python train.py --loss="softmax" --encoder_parallel_block=false --text_encoder_causal=true --text_encoder_norm="layernorm" --text_encoder_head_dim=32 --text_encoder_layer_scale_init=0.01 --text_encoder_inner_norm=false --init="lecun_normal" --eps=1e-06 --weight_decay=0.1
Rows from block 2 of the text encoder, named by matrix and row number. Rows with one number belong to one neuron. Each number is 200 + 20 x the weight over its row's rms, rounded and kept within 0 to 999. All counts start at 0. After the name is the row's rms in percent of the matrix's.
# fc1: MLP up (text_encoder.blocks.2.mlp.fc1.weight, 1024x256), inputs 172-255
# fc2: MLP down (text_encoder.blocks.2.mlp.fc2.weight, 256x1024, transposed), outputs 172-255
fc1.542,118,158,195,197,235,179,240,209,202,191,207,220,190,212,188,150,225,191,194,196,182,216,218,211,211,217,160,209,206,203,198,199,244,220,213,229,185,181,211,208,147,212,191,190,226,202,202,206,142,215,209,214,167,197,197,188,200,203,170,216,235,200,181,196,241,216,173,199,202,211,198,221,197,160,184,181,182,216,214,195,227,181,197,199,210
fc2.542,144,177,206,158,202,183,218,184,197,205,258,212,203,190,207,163,209,213,188,188,209,199,180,225,198,213,141,207,199,224,197,197,186,198,219,236,194,206,226,260,181,206,228,190,194,196,192,201,157,169,212,221,201,204,223,206,211,200,185,210,219,200,192,186,170,214,201,172,161,225,226,205,206,206,196,202,169,236,172,219,204,207,167,183,197
fc1.543,105,171,209,194,207,193,199,197,155,223,191,198,206,202,173,212,201,197,199,183,189,205,199,190,214,198,203,182,209,241,184,207,234,185,178,161,195,181,188,185,234,204,146,221,235,218,197,167,183,205,206,207,211,194,215,192,230,217,180,207,180,200,219,226,226,202,212,215,219,222,199,194,158,180,190,194,227,199,172,176,188,223,205,206,189
fc2.543,104,182,203,207,191,209,177,192,192,167,194,214,198,175,192,167,197,245,195,197,161,190,170,153,192,214,201,219,187,179,195,197,183,201,222,180,243,193,167,188,209,217,183,200,192,180,226,200,174,198,209,205,191,202,246,204,218,220,183,192,197,202,259,204,201,211,197,212,190,209,190,180,198,228,182,209,228,181,219,205,210,205,177,213,205
fc1.544,103,177,216,178,218,172,206,230,193,234,214,223,172,208,189,173,229,187,218,197,195,178,209,222,218,234,137,209,204,228,214,208,229,192,200,198,199,191,211,228,185,220,199,199,213,213,185,192,172,206,184,185,185,225,207,213,208,215,207,200,234,186,186,197,239,215,213,195,194,225,155,253,180,195,206,215,199,230,166,222,210,226,195,200,216
fc2.544,085,210,213,221,177,209,194,160,204,235,176,165,178,225,194,211,187,208,197,195,197,207,221,226,216,188,270,215,200,213,223,191,184,199,165,205,209,198,200,146,206,184,148,174,220,201,199,201,212,203,185,214,181,178,230,190,193,201,220,192,179,194,201,171,171,197,191,225,235,171,191,192,213,190,203,214,188,152,223,177,193,192,208,201,192
fc1.545,098,198,213,216,203,215,201,212,207,165,200,167,197,189,200,205,195,197,215,192,200,209,183,193,208,215,211,240,214,204,205,182,203,227,194,206,178,216,224,206,196,214,204,191,233,191,211,183,176,187,191,218,197,194,200,197,210,190,171,205,190,206,189,211,188,213,222,184,168,162,202,205,221,192,174,196,226,190,185,186,191,207,223,201,193
fc2.545,107,184,201,237,235,237,236,201,219,167,244,138,217,194,198,218,177,186,185,198,201,182,226,182,205,197,214,200,175,196,201,192,142,195,221,212,224,221,206,196,183,222,208,181,194,178,202,195,213,189,208,179,184,179,185,207,219,207,188,176,187,200,211,188,213,231,188,169,206,196,204,200,198,255,180,198,179,239,182,183,235,198,214,208,200
fc1.546,105,197,167,203,220,166,211,232,160,227,182,228,190,211,197,192,186,188,220,197,186,186,228,243,217,184,202,201,200,205,214,175,193,167,179,248,211,161,197,190,177,225,176,201,225,227,190,197,192,217,209,204,211,201,213,200,236,211,209,191,174,196,169,215,195,197,191,150,188,180,178,193,194,152,191,211,163,186,180,207,211,231,212,167,191
fc2.546,096,222,196,221,192,126,216,191,215,199,217,171,201,172,208,199,173,261,175,184,202,196,183,220,187,191,174,206,180,201,172,195,223,143,194,185,205,208,179,163,207,174,217,172,219,204,192,212,187,224,216,146,194,184,255,176,191,197,196,185,213,200,170,226,207,195,206,193,198,214,195,203,212,206,207,203,201,158,201,206,192,193,214,224,198
fc1.547,109,160,196,187,215,190,230,238,203,203,213,222,187,190,168,147,251,171,191,176,186,182,216,217,215,229,133,195,205,241,211,208,229,208,209,223,190,180,222,225,151,205,211,195,222,186,202,180,184,203,193,188,179,218,189,214,203,218,204,213,212,190,160,200,233,219,194,197,194,216,183,259,196,173,229,216,197,237,178,218,191,194,177,198,204
fc2.547,093,204,183,202,138,223,171,160,207,201,189,172,211,211,204,191,182,234,195,201,194,196,200,225,199,183,258,199,198,191,182,200,198,169,191,192,222,207,192,177,201,199,163,201,207,210,179,208,209,184,192,204,221,194,228,186,176,196,215,188,204,204,193,184,154,207,197,255,195,185,220,201,193,215,199,193,188,123,243,215,194,194,193,199,189
fc1.548,092,170,173,187,185,202,218,214,200,215,186,208,179,241,178,208,202,215,226,178,168,208,195,220,210,161,205,169,205,216,219,224,250,203,199,187,181,192,185,197,193,239,193,209,201,203,183,170,182,209,191,234,234,199,206,177,233,197,192,209,196,185,191,177,195,234,176,204,209,215,220,228,172,146,200,201,211,183,186,241,201,213,212,198,190
fc2.548,088,214,229,235,205,238,166,173,213,199,208,192,192,256,181,192,241,163,223,194,204,208,192,186,170,203,249,201,186,222,205,189,187,235,179,187,184,189,203,176,197,198,162,224,213,162,185,184,170,176,221,198,220,184,232,192,196,195,194,185,197,217,176,132,192,208,177,196,212,162,182,215,170,185,198,218,190,177,201,233,206,181,203,204,207
fc1.549,089,175,194,165,192,208,233,215,188,237,195,193,213,199,182,192,183,200,211,190,185,222,225,218,199,224,177,232,261,217,190,201,247,216,198,207,196,228,206,208,193,230,199,211,224,230,231,201,174,179,164,203,159,204,206,207,247,208,190,177,224,199,184,174,185,193,229,197,180,185,175,185,195,158,196,214,225,218,210,192,199,185,213,192,207
fc2.549,092,213,193,151,179,219,188,196,201,216,207,187,236,223,191,207,199,169,198,183,220,188,205,242,199,213,230,225,195,208,178,209,267,227,166,211,204,194,166,164,186,181,226,206,191,187,196,211,179,164,189,192,235,205,194,196,188,156,206,225,220,208,192,210,194,200,202,208,182,195,190,178,239,177,207,208,216,217,203,207,195,199,227,171,206
fc1.550,099,180,164,203,221,213,256,219,192,222,185,213,214,209,212,183,187,205,208,162,177,196,169,195,212,194,183,196,201,197,194,193,183,207,209,189,183,214,186,220,190,201,191,194,226,204,189,180,193,202,193,232,211,217,207,216,232,195,188,215,192,159,179,223,214,217,187,200,233,183,233,251,160,188,194,192,192,202,155,205,222,237,212,191,214
fc2.550,106,166,227,197,197,214,212,231,188,237,230,185,197,189,183,211,192,170,213,193,215,188,189,212,204,197,171,200,207,155,190,199,147,188,217,232,233,238,202,205,183,211,184,207,173,193,187,190,206,209,148,209,186,197,175,188,220,197,193,182,197,216,173,198,184,212,182,199,180,187,216,192,197,186,233,172,218,186,163,223,211,182,232,210,194
fc1.551,087,130,198,214,210,217,231,244,203,188,201,191,181,213,212,185,182,180,216,196,178,199,229,186,211,201,193,205,230,197,223,184,222,217,171,215,211,199,232,207,185,253,191,198,222,195,202,184,200,206,207,214,205,191,168,192,211,188,179,191,187,205,181,178,206,233,222,176,192,158,204,209,149,199,185,191,202,199,206,195,194,224,217,181,207
fc2.551,090,193,215,220,261,222,224,174,219,170,220,195,183,198,192,202,173,191,210,184,202,199,212,188,185,193,211,218,204,182,185,221,168,184,173,200,203,215,227,182,189,244,179,208,215,197,210,203,202,171,217,224,164,223,200,209,205,186,209,178,202,203,196,201,212,216,183,157,180,212,209,205,186,213,193,205,180,255,184,192,211,191,214,204,204
fc1.552,103,186,200,212,179,206,210,199,186,218,186,206,191,210,190,205,203,221,229,194,210,183,207,228,209,184,161,177,194,217,213,197,228,201,176,205,198,205,180,231,216,213,152,213,193,165,227,203,219,177,217,196,166,220,227,181,187,235,207,222,184,207,186,218,212,213,200,177,199,204,158,201,205,188,202,193,219,210,177,182,183,224,188,213,198
fc2.552,105,191,241,209,175,235,202,212,198,249,195,239,163,205,193,192,168,212,208,195,198,216,168,204,198,205,128,206,191,211,197,202,178,181,177,178,165,218,174,238,207,185,138,173,203,190,178,193,166,162,215,218,146,201,214,188,184,234,197,200,183,192,149,203,240,219,200,171,166,201,203,202,202,145,213,202,239,177,177,225,183,205,212,170,219
fc1.553,114,204,183,202,182,196,193,227,153,204,189,207,199,205,215,162,210,156,211,209,199,205,163,227,220,224,180,201,203,201,173,190,207,195,189,196,235,196,222,184,164,201,186,177,212,191,209,193,208,202,208,221,204,237,171,219,177,192,198,169,214,199,178,186,222,161,182,228,206,198,234,215,204,177,208,202,174,198,198,192,208,206,225,213,224
fc2.553,112,207,207,193,175,178,187,210,201,217,171,204,170,194,201,200,238,163,200,191,188,204,136,244,203,188,165,200,192,206,197,192,180,201,201,175,242,195,263,150,209,207,185,212,207,202,197,200,217,192,206,212,185,236,216,200,178,216,203,199,222,200,182,205,212,214,209,250,217,217,212,202,205,208,207,193,247,230,248,189,196,204,217,194,190
fc1.554,102,200,198,231,201,176,235,244,170,198,230,216,196,204,202,174,207,159,232,169,201,179,215,177,229,206,216,238,208,201,191,188,186,214,193,221,246,187,195,234,184,236,205,198,239,214,216,198,184,224,209,209,216,218,164,225,224,210,169,167,211,186,215,170,183,233,188,196,246,190,226,206,189,214,227,203,178,223,187,202,216,223,228,167,199
fc2.554,079,182,190,192,170,203,185,167,182,224,240,176,207,188,228,195,213,160,210,224,174,210,178,150,201,218,191,202,208,184,219,209,203,224,208,206,218,185,198,216,189,209,214,208,216,223,210,237,185,182,231,210,160,194,195,221,189,196,230,204,220,214,199,225,200,172,196,233,210,193,203,195,192,203,201,176,171,215,213,196,194,186,186,201,202
fc1.555,094,167,221,182,191,165,203,236,216,186,184,197,182,216,173,167,215,228,198,166,171,203,192,200,191,246,189,160,201,188,209,177,213,208,201,167,169,175,209,218,174,213,200,182,221,204,224,230,171,183,213,200,175,211,175,184,245,217,196,190,211,187,212,176,230,217,207,166,223,180,196,232,207,193,200,211,205,195,184,228,180,184,225,182,185
fc2.555,072,206,169,203,235,216,201,211,185,242,221,202,180,244,204,212,195,238,177,199,227,198,189,184,215,211,137,162,221,204,204,206,193,210,188,206,190,189,216,221,209,206,187,208,211,198,200,199,201,187,206,218,214,215,198,181,207,201,205,173,209,188,184,214,160,173,183,184,207,208,207,184,201,182,231,208,201,242,177,182,218,197,219,201,204
fc1.556,107,184,178,221,180,209,208,209,171,206,208,193,195,211,150,219,208,252,184,198,193,222,178,243,195,186,190,207,182,281,218,211,218,170,203,214,206,194,224,163,187,185,171,182,196,201,197,181,207,182,189,193,198,217,232,197,165,216,171,180,186,188,209,201,179,174,213,205,183,210,202,183,195,179,167,197,213,185,190,184,173,207,217,196,185
fc2.556,123,211,206,181,199,177,178,187,207,217,208,210,229,176,195,185,193,180,194,205,190,204,229,172,193,224,196,205,180,146,198,207,173,221,226,204,196,181,209,213,205,193,204,214,186,233,195,211,219,208,193,222,167,243,144,206,207,224,206,206,239,194,233,202,188,194,217,216,201,193,196,198,201,198,224,193,211,247,204,198,193,201,198,181,176
fc1.557,090,190,163,173,210,179,213,222,183,209,191,213,200,234,194,179,219,220,216,219,160,170,215,211,206,184,208,189,233,225,227,217,232,174,201,210,172,196,187,210,223,228,200,216,178,213,239,190,193,224,171,215,189,178,216,225,241,219,196,208,208,182,133,190,207,212,211,199,209,180,176,218,165,188,246,232,217,205,200,237,230,190,207,200,190
fc2.557,088,189,217,183,250,246,193,172,199,185,226,154,176,212,198,228,238,177,239,190,170,199,207,193,207,213,187,191,192,174,191,199,249,211,157,176,210,205,188,186,171,219,220,219,202,170,193,220,188,200,198,187,238,159,228,208,220,187,188,188,220,209,195,221,219,200,183,185,186,195,201,189,160,167,182,221,224,242,221,210,224,206,208,202,203
fc1.558,104,198,192,209,208,229,224,205,194,183,190,190,195,194,203,216,184,211,195,193,196,215,212,172,204,204,218,205,194,210,228,170,181,184,214,225,200,188,228,182,166,220,180,174,218,186,210,179,202,180,243,212,176,189,175,221,204,193,184,198,186,188,180,204,186,224,189,144,189,184,190,220,170,206,175,199,198,194,197,200,204,213,191,166,210
fc2.558,115,210,216,240,227,235,243,182,210,164,255,148,205,200,201,225,171,187,200,185,189,204,256,162,217,193,224,212,187,189,196,193,166,186,204,178,194,195,198,206,203,215,165,205,199,177,190,198,201,181,218,205,177,201,184,201,182,178,195,202,172,200,192,192,228,217,187,154,194,219,225,213,213,227,202,200,171,241,188,203,215,215,206,191,195
fc1.559,119,164,156,160,162,173,225,215,188,179,190,197,160,202,187,204,219,207,239,207,185,222,190,199,211,202,185,228,253,202,203,208,247,230,216,211,176,203,230,190,213,224,186,169,211,202,195,212,196,181,213,209,199,234,194,206,209,195,192,196,207,164,197,197,200,235,195,168,222,180,156,234,197,175,235,197,227,214,202,164,177,217,183,215,183
fc2.559,128,188,211,219,188,217,176,179,202,148,212,167,172,198,185,232,177,244,179,230,204,199,199,190,214,225,174,202,211,170,219,175,206,260,242,207,212,196,193,212,215,185,286,208,186,191,186,197,188,177,201,193,221,168,177,197,187,174,189,222,185,182,213,214,199,193,195,231,192,195,196,197,225,164,211,178,186,224,191,183,228,216,178,196,202
fc1.560,107,208,216,219,185,211,211,209,122,243,197,209,170,213,210,165,221,172,207,169,181,189,184,219,198,205,199,203,193,222,170,197,196,205,190,230,232,189,224,216,215,189,189,160,203,187,203,216,210,183,225,206,179,232,131,213,196,211,204,189,196,193,171,185,198,192,221,212,213,207,231,186,206,200,203,211,174,204,207,206,202,203,214,196,239
fc2.560,107,206,202,198,189,214,181,232,193,235,176,218,185,205,187,171,212,168,191,200,207,215,147,242,202,174,142,214,167,206,177,210,188,181,203,189,220,196,238,146,185,202,199,201,204,186,223,181,186,170,223,207,159,244,185,191,204,225,198,199,192,190,196,234,192,183,225,235,190,207,226,214,182,164,216,187,262,221,257,200,196,202,204,180,208